Weights of a small image VAE.
Model: 7.87M parameters, 32-pixel images, encoder activation leaky_relu, encoder depths [3, 6, 6], encoder widths [160, 272, 480], decoder activation silu.
Training: adam_atan2 at rate 0.0028, 7300 steps, batches of 64.
Data: trained on dead-leaves pictures: piles of overlapping shapes, 6.4 epochs.
Rows from block 10 of the encoder, named by matrix and row number. Each number is 128 + 24 x the weight over its row's rms, rounded and kept within 0 to 255. All counts start at 0. Numbers have three digits each. After the name is the row's rms in percent of the matrix's.
# c30: last pointwise conv (encoder.blocks.10.c3.0.weight, 480x480x1x1), inputs 276-344
c30.206 131:120132112137140139145139114117134123119120119116115113117127116115136124134125140129118119135122121116117139126135124117119141130132115118121123125122113114139121119142148131134124137125130143125133135110146
c30.207 090:183131138144137127119137181148133152132182163158134130178144156146132143135152126145172164139180152142151140136140181152156122129130141156153181154132135162123156146140110132135137106170147131152112133149133
c30.208 086:165131130115126122128116160136127140137163137136145159169141130123129135126165126145121150138154134112122122144120156134145134124124136115115157136137144143135146155175116111128085117158135138116148116133132
c30.209 085:170119140144134122114132198160125147144172150157140143186141144156124156137152121154161169130197144116139133148135173143153126128126146139131181154152128160129168134138114132123130094165155139165114130140134
c30.210 095:144098145123091117120086140137097137127141135135153131136121133128088126105126117134152133102157131136125089131091141139150125092088124137138143137122151134110143132155123104090131096146133114122130109140111
c30.211 113:133127148129100113128119118114112122120130129122127132121132114125120126112113126111135119105118116135126105113111118125119123114120122124129124111131118120128115125123137123112109123111113121109132106126129
c30.212 096:166119127137119116101107165153111158132161158157153146173154134159118153115162108151161155118168149130147131144115173149138105117114150134144176152140129156105138154133093122124141114173143113155123112147115
c30.213 088:197126156161139133126139196156140139118205143167157154205145149157126132133157110137155201140193150170140132146128193144150125135123108150109202130144135163124155169147117138132125117165124127148119134118122
c30.214 086:168146110150164157137154187151157160127173148166117135166153148101149157163165128162168171164183156115125155146160168152147140159162092138099163144144136145139173144147143127167111170136148154113128165144147
c30.215 078:172113139092115099070100158176130124133144113154165133169120159165112135134126090137169143119180168137133118126104144130150084105107142138158142141155130186084156152117054129122169111153149095194079121137113
c30.216 083:093107148115117107126106074087115100105091103080140111083099090133128094109077105099082091109074103124127111135114089096093119115112099116133085090131116097113098080083121127107129115117114107118137107103117
c30.217 085:182132134113147138119140198170142140127168141172163153196135155144132145129138124144166177147195147124119136136122175150143124134141152143123191152153129144121145171149107103137096114166142132128126139135137
c30.218 066:138143110159137112081118143153150159139140149141071092142148122106129148139163085166154131138150150158138134144148123159138100128115144158116138157147160107100181115140086131133154147095121118133119149139105
c30.219 110:117138117130132135139133099128129122122119132123118118116132115121131124134127137122129120129109130126118133110134120126113140131131115106127118119106117110137115135130136134131126121115129132127143126133131
c30.220 197:136127132124125130125128129125124124130133131129133123136132128127129127129124132129133132130133131126122129124124129126125128126126140139131134128128133137129128136143129127128121137124128125129124129128128
c30.221 083:190135140130131128126140182150138147131192134146154152202125159140132136137151116129132196142219147118151140147142180146146125135132123134119194158145129140141157151145120133139116115185133129148125134136138
c30.222 105:079111111108113110121113065076109073079074081077136114077088079118118096109071113077071092109059077126126113103114075072074109109109130134127071066121103095114073076102120121108128101123097117123121105094115
c30.223 111:076114134113099110132109065078105084080088087069123108073079086115117086104085128074071080098066082126117106112108080083081124106109114125116079074119114093119083070100123130110128116122107114117143112092118
c30.224 085:139128141107110103085100146144135150132120156151137157122141152141121156130142091141132118139109135105152121176130129141131100122095126152122129135135161131102147105145089151120129161154135105152114131148113
c30.225 093:081109138081099099109094069115099110112077114101141122089111110135095106103109091104112086102071098108150093125108079109093096105096147126141089103134119109096096088073111126106128123120110102148099101126096
c30.226 103:107118149131121116130132123110114108120106123131116102124113124145113103113115135115121127109118123129130115110115110125130120103138140131130101118136126137119120113138133120113128130092118122134145104120114
c30.227 083:142145132143131131127129151119132129129151148121116131128132126155125145136130144132136129138128128140110127159128151131121142136122113117128152125125128125128134111140135119131134114125128130113133133128134
c30.228 091:175140147128130127123137182134130124109199136128134144194127122131136122130146140125131204132187120146122128135136184128135122134133107108103175119128148141126149155173117133130078146162125127098141135124134
c30.229 090:172142144136134130110125191169125150136188165170137147171156161166126159133149121140161176141177140145144135145133198147150116130130143153137178152129129157119153166156113121134140111167137128151131136142125
c30.230 100:160168127175161148131159165138172146136167138153132132166146141131157146167144140140146152177158143130118167143155155143141138164160133151130163138151133147140144158136128136163125149123137155115115168133154
c30.231 113:129123128119123120122126119128125111130129113117135129118124122124125116119122121125139129120140131109122119115128126111113118121129130140134130120124102128124115130114124122124126111124122124128124120114125
c30.232 094:096108126102099101113099072086110087095086102079137125090090094109114093099107107084082102105079089118126104121114087090086112112101108118123095081112113094108091078093114104102121096132099107115117095096108
c30.233 085:176140151123129127110123182159134152133177146153173151188142137158116135130154116138157174145191153136156137145125184140151111128139147150142179145141135147106152164136106125134131102162140119152106126137128
c30.234 093:130141125127138137129137125117137124112131123112119128133126109123139117137132132109113139135132114123123138126137130121118137144137131124122133106123118123132120127127133128136122121123117132129128137110137
c30.235 101:070102134107108105119103082075106081085092097068134118081086079128108090099091120081079086103063090126126100126109092088087109111104112134144089083116107093112083075080113122103132117132100105119120108080107
c30.236 083:117127105102144155151141147151134158144137164131133156139146141118137146134172142161134134148155149140117147155149144144158138139140134118139138156154169143132144120143127131136123143147137139128127131162139
c30.237 099:077106130118115120126119077076105087075094091080135122084084084129111101109083120084080092110072085132125120129116091087079121108108103123133082075115125099112082069098125121107120118116105115128131114076113
c30.238 086:127133117095105102098104118131118128118111140132134147127137127141113126122128093118145119110110115057141128130128123123110114124113155129134115107143119133118105112131092135124088161132126105159117118143113
c30.239 091:097093153111096109121100086088091096091100115089147138097100094128113086094111109092100085091072088136127095137102100095091109098103124115136100087124110123101086105117112139101131124129118101141117097102096
c30.240 104:088104123126105110127115071072104088086092096074120112079083084122114083108090123087080087105066084127123097118103092089073116114114119120117071066100102090122077078107128114107126119112104109114134108094116
c30.241 092:164129138128134123092122168155136143135166142148150147162156151140108154137154117151147160135185153140136124140123162143150102116122134140139172147149134152111156138136104128137138119172145118144108128133114
c30.242 116:076113116113113111131118071070114084087091095067115112064083080105117079115080125079081078113065080117110108118118082078071127120117113121116074065103103091125072074105136133120125126111103115102146113090120
c30.243 105:090127123122114127131121077080122086077095098077121116077079091126120085121088132078078090117064074119107119117119097084075137123122110116114093070101087095119070091097127152120125121103101118114134120083124
c30.244 094:078110138117102109116099081077106093086095101080137119087100090137101098103102112087097094109063091141123114139117089104085112107118121139135090083117123123123098090089122123109145099127098111129110108081109
c30.245 095:185139134157142136132145209152135146124189143151139143197138137130131141136151131140144198142182137131137138162141176135141121128143115138134193147140140146126163157135122121130138122169130135129121141128127
c30.246 103:073108142113107102113108085086113092083092100076133122082099082137114085108086099080088087111074093127136116128112090089089107106109123125128076068121122104107087075104111115115123123122107112126123106084118
c30.247 103:150129140137126126103124157141121139134154137137161142158142134149119132123154113138142149121157140173158123132128150138138113131129162169169152134136134144117144149124100108124166099146133126168109119137117
c30.248 125:143133127119131126123134148134135124130142132139137126149127135131121136144128122137138139128130136132118123126114137132138129130132135132122139126118128125129143145122119114124130140134127127122115142121128
c30.249 086:158129137127135122115130176151135148140162154164148138162149144143133149128160127147156165127181152130132128136125169176138127128132149143124176151128128159115154138148109119133111119163134121136115135138123
c30.250 067:112109133137104102116105108093100079082096109093124130115115096131109096103090120078102111111078098146111106137117112089064107110112095104125123076132119145112096084100117142121133111158103101123116108074106
c30.251 101:079118132113116113118108084077108080079096098066116120070090074128115092123087120077075082106061079127127112132111092085087115114105107139131096075112106095122072076098125127117131124122104125131121117077112
c30.252 086:121121123132116126123122123140114158138118142144124139110142145122108156121152121151139121108123149153125103154114118156139139126122112123120108145137142126128156120120127123112157134123137119107119115150131
c30.253 079:142140120122134119111132146148142144134144121130118137157149139134131150153145099140132152142149143090158148141128153143130131141128168155121161149142126149124148150134108134143112161122139125175121142141139
c30.254 076:201134138163133131119131180126134122121210129124149139176128119128126110134150126126123193129206144143149140159124180121143123140125126160117198124105143130138145175129125131126129099161127132134122135096126
c30.255 090:095100151110097086099090098097110102099120111097155145107110093140110098100112095102101095091073107134132090136105105101104088093095135128128112098125124133101094099117100114098127114141106091150092095114094
c30.256 089:164130149129129125095118167151126153143166145143156157167147144165129143125158099145141164135168148138149127138131161138144110124131158144151162148136132155126147154134096124127135094161138123164118138152120
c30.257 092:100108137107108104105099074067104076081082091068137147102074077104097090100082117078078085094067078116113100130106078081083099096104104117126095072131110117100074064084109121103132111136094102141114104100101
c30.258 083:178130153126128118114126172153128146135188145152152143170147152154131143133168105148153192124200144149137124157124183143148116124118139141139204143146124165121158162149111111132125113165142121150120132134118
c30.259 141:124139121139144154146151122121142118124110130122131116128131121136140125138127142126124120137117122114120144127135117126117149137138116111119119114126117113137121118129147130141111140120126141133135139120146
c30.260 100:093114139110100095122096075088103086085081101070135129089088089138108095098091109082080085108067089130131103135113080088080114105105119134136085074110112109104085058098101119105128121129103100137116107099100
c30.261 088:211139155143130127125138199127135105100206110134146136220104126155122109133128122122132213139201144148137139142121185111135116137138129105150221129145126155119138174157111145135116095171134129132127128095127
c30.262 079:152133151121132129107115166141132137140167141141160150167155130152129134134157107143138162124172141124115130118132157141140121137129163146121170140147127157125144156132105096135097076172137133129152134137119
c30.263 096:124113126120108132155129125136093113124108124129129111118131126130114122113116131126133113109111135120097105127094106122129141124127116122121117120119114134138128122128142135098136136109118136122135119116146
c30.264 079:179132153128127123123129179126139128119192145145155151178137129138134136125148123134131186132184125154136135127144168128134128120126138162126180128121119141128144144181121137131113124161110126122140128123125
c30.265 112:114127118133117126154127118108109135133130139126116133118144115141130130109120144118132117109099127120129121118118117138130140136113103133124123116120133116135121120134140116122117097111114150122134120136131
c30.266 109:075114126120112113133125070074112078081088093070118108072086073102124087113086130083082081108067077121120106123121085085080138116111105124112077064117107096127074073107139135111108134120101123105134118088121
c30.267 093:183130136147133125108137195160139150122186158158148157192151149120127147138161106153147210139192142129153133157129195150143121121130130149137201139147146145124155158163110137135131129169125135130138137148120
c30.268 087:184132161121130127117127189157138152147180165161150151174165153128126165124167123148153170131172140104130130149128186168147118120128132121121181147144131159125159151160111129129112129177145124132128125148127
c30.269 090:126107100133096119141105121137071121121122124130114108130127120109095131096111121124127115084112126132088107109094117124118119117100137108116123108132118118118120123114146133096118113103127118132135090100125
c30.270 149:121132127121133138131134116119129119120121118120121116123119119126135118133125136119124123133118118133122133103131119114118138139134126110122122122124121121133119128142132118132120123111127134128125137109138
c30.271 094:130087142106081098119099126126091121119123119129126134124113127136099122103117110130126122100120129148130086121095123121134103095092122123137127129127129134097146104134110109085138120120126094142116093136094
c30.272 096:096097148111102097109098096105095100104109114092139142092104104128106094097100111089106097095080097119118104128099114094104114100102122107116095084125119124098095101117106123095114136130116100126124095106102
c30.273 096:094102148100096097109091075086098091099087107078154143077092087142113089103094096093082075102084093123143104125105084091097106099102133143144087087134123109098089077096104101103156106132100112153100105099099
c30.274 113:129113128135124119121122128137124138133118136136118129123140130130121141116154120149128125133125146106122113147118126134140115108130114120142130137133149125121139126106124123116128128137132122124118122139113
c30.275 107:158164118142171159135161173159164167142139149162126130166158168141162154172142135159156156163166152133118169141152150161144156163156120142121151143146134152149162149137141132162114148141146156117135177151158
c30.276 089:136130119115128128125130122132128132124120119111144129136134120118121133132134123123130123125130128110114123130115136125117134132123126133133124120128100125134116142126126123123125120119137134135128123116118
c30.277 081:155135131135137127093136165146136143125162137150164155163144135156136138146143090153139166142170141158143137132125157153133107127128165167132171134131119152124151149137094102141148082158132132175123131145132
c30.278 098:198146128121149153148160193130155133113199129145120125202141131125154129149140145134125211157196129124120149146154180144142149152160119123124208124130132161149153154125138117144103122162128147120108153116147
c30.279 113:066117123135120127137123081072115083084085100072122109066082080110120075115091137078077079108074082134110111114118093083078136113118115122113072073104112092137086080100141131111126130108109128106143112080130
c30.280 076:169139142131139122099128169134134123120182138164158141178136138171127129136146104125153168136203135144143140126139179134155117135129170144137195129142120165124150165127103121138106108166139126166082137129124
c30.281 096:186160127140166144125155182178164162143161165171124132180162163136148152166165134159179183174168156126136162135150181150156148155157136154137184155146148155138162159133110139159131141149153143121118159140148
c30.282 091:132087170138112096118104144143112129141126136144158143147127143172107139098128116140121158118151139134158114124101145140137094086099138121133139139131113147094136144141106136104137139130140099147121104116097
c30.283 091:153184103149150127119135157162177157153154146159125122155155146124160148184148104158152142162145153106126169137169150142149136167140135149117151151129135135137155141162109127148127160133143143134142177158146
c30.284 102:142097133129100097156099133128103136138126123127133123116126132135116130091124137131114129097128137129133111159101115123142128087105139140129128126128146104139132132142140121103161105117127131121154102129132
c30.285 092:177147131139145143137159192163152150130169160158136137191156146122149159161157141141148199167170142100127153146147181148144141151153118149129198145133139149144155150145131129156117144152137151143130157144146
c30.286 079:163146115142138143144151155118143114110152130117112125161122114120143119147112150119119154140137099134101136118140175107120135135145096126091169112120126129148111137136140106134125168116121152109132136126144
c30.287 087:155111144125102101141110153103112092092158100100153120173108123130129095105111141097107155112147101142121111119112144104108139107111110124130166094151099136114093190130131118110142136117109127128124110105124
c30.288 099:081111139111101111121109077095117088081075113070136129066093086124113103110085114082099078102066080114122107117117088080057112106109140128124087065120098106113076080109113122108131125123090106137112110108113
c30.289 128:137149130109142138136149137145136140128130128137140128146130139128128135139126129134125138138138135121134144133125129143141142138145121142116136136138115140136139127128144119132144118133133142121121138126145
c30.290 104:071107131109102105121103067067105083086083089071136116071094077120113078111087119085075093106074076123128102125111088080081105111117120125127076067117109100116089067099114129110118125127110106128117111092114
c30.291 097:160132152157134135114131162147130152135159132147165152169145130172121144134150119141147159133179141165173131143135153142135124127136149156147166159152126148122143151138109113128155100151146131167116126136131
c30.292 095:116132125126122130129129124104123102116122103098119118097116099121129104125123136113104129120137112131114124113129126101102130127128114102120137108091102114132111118109129122135123136128107127110125127107125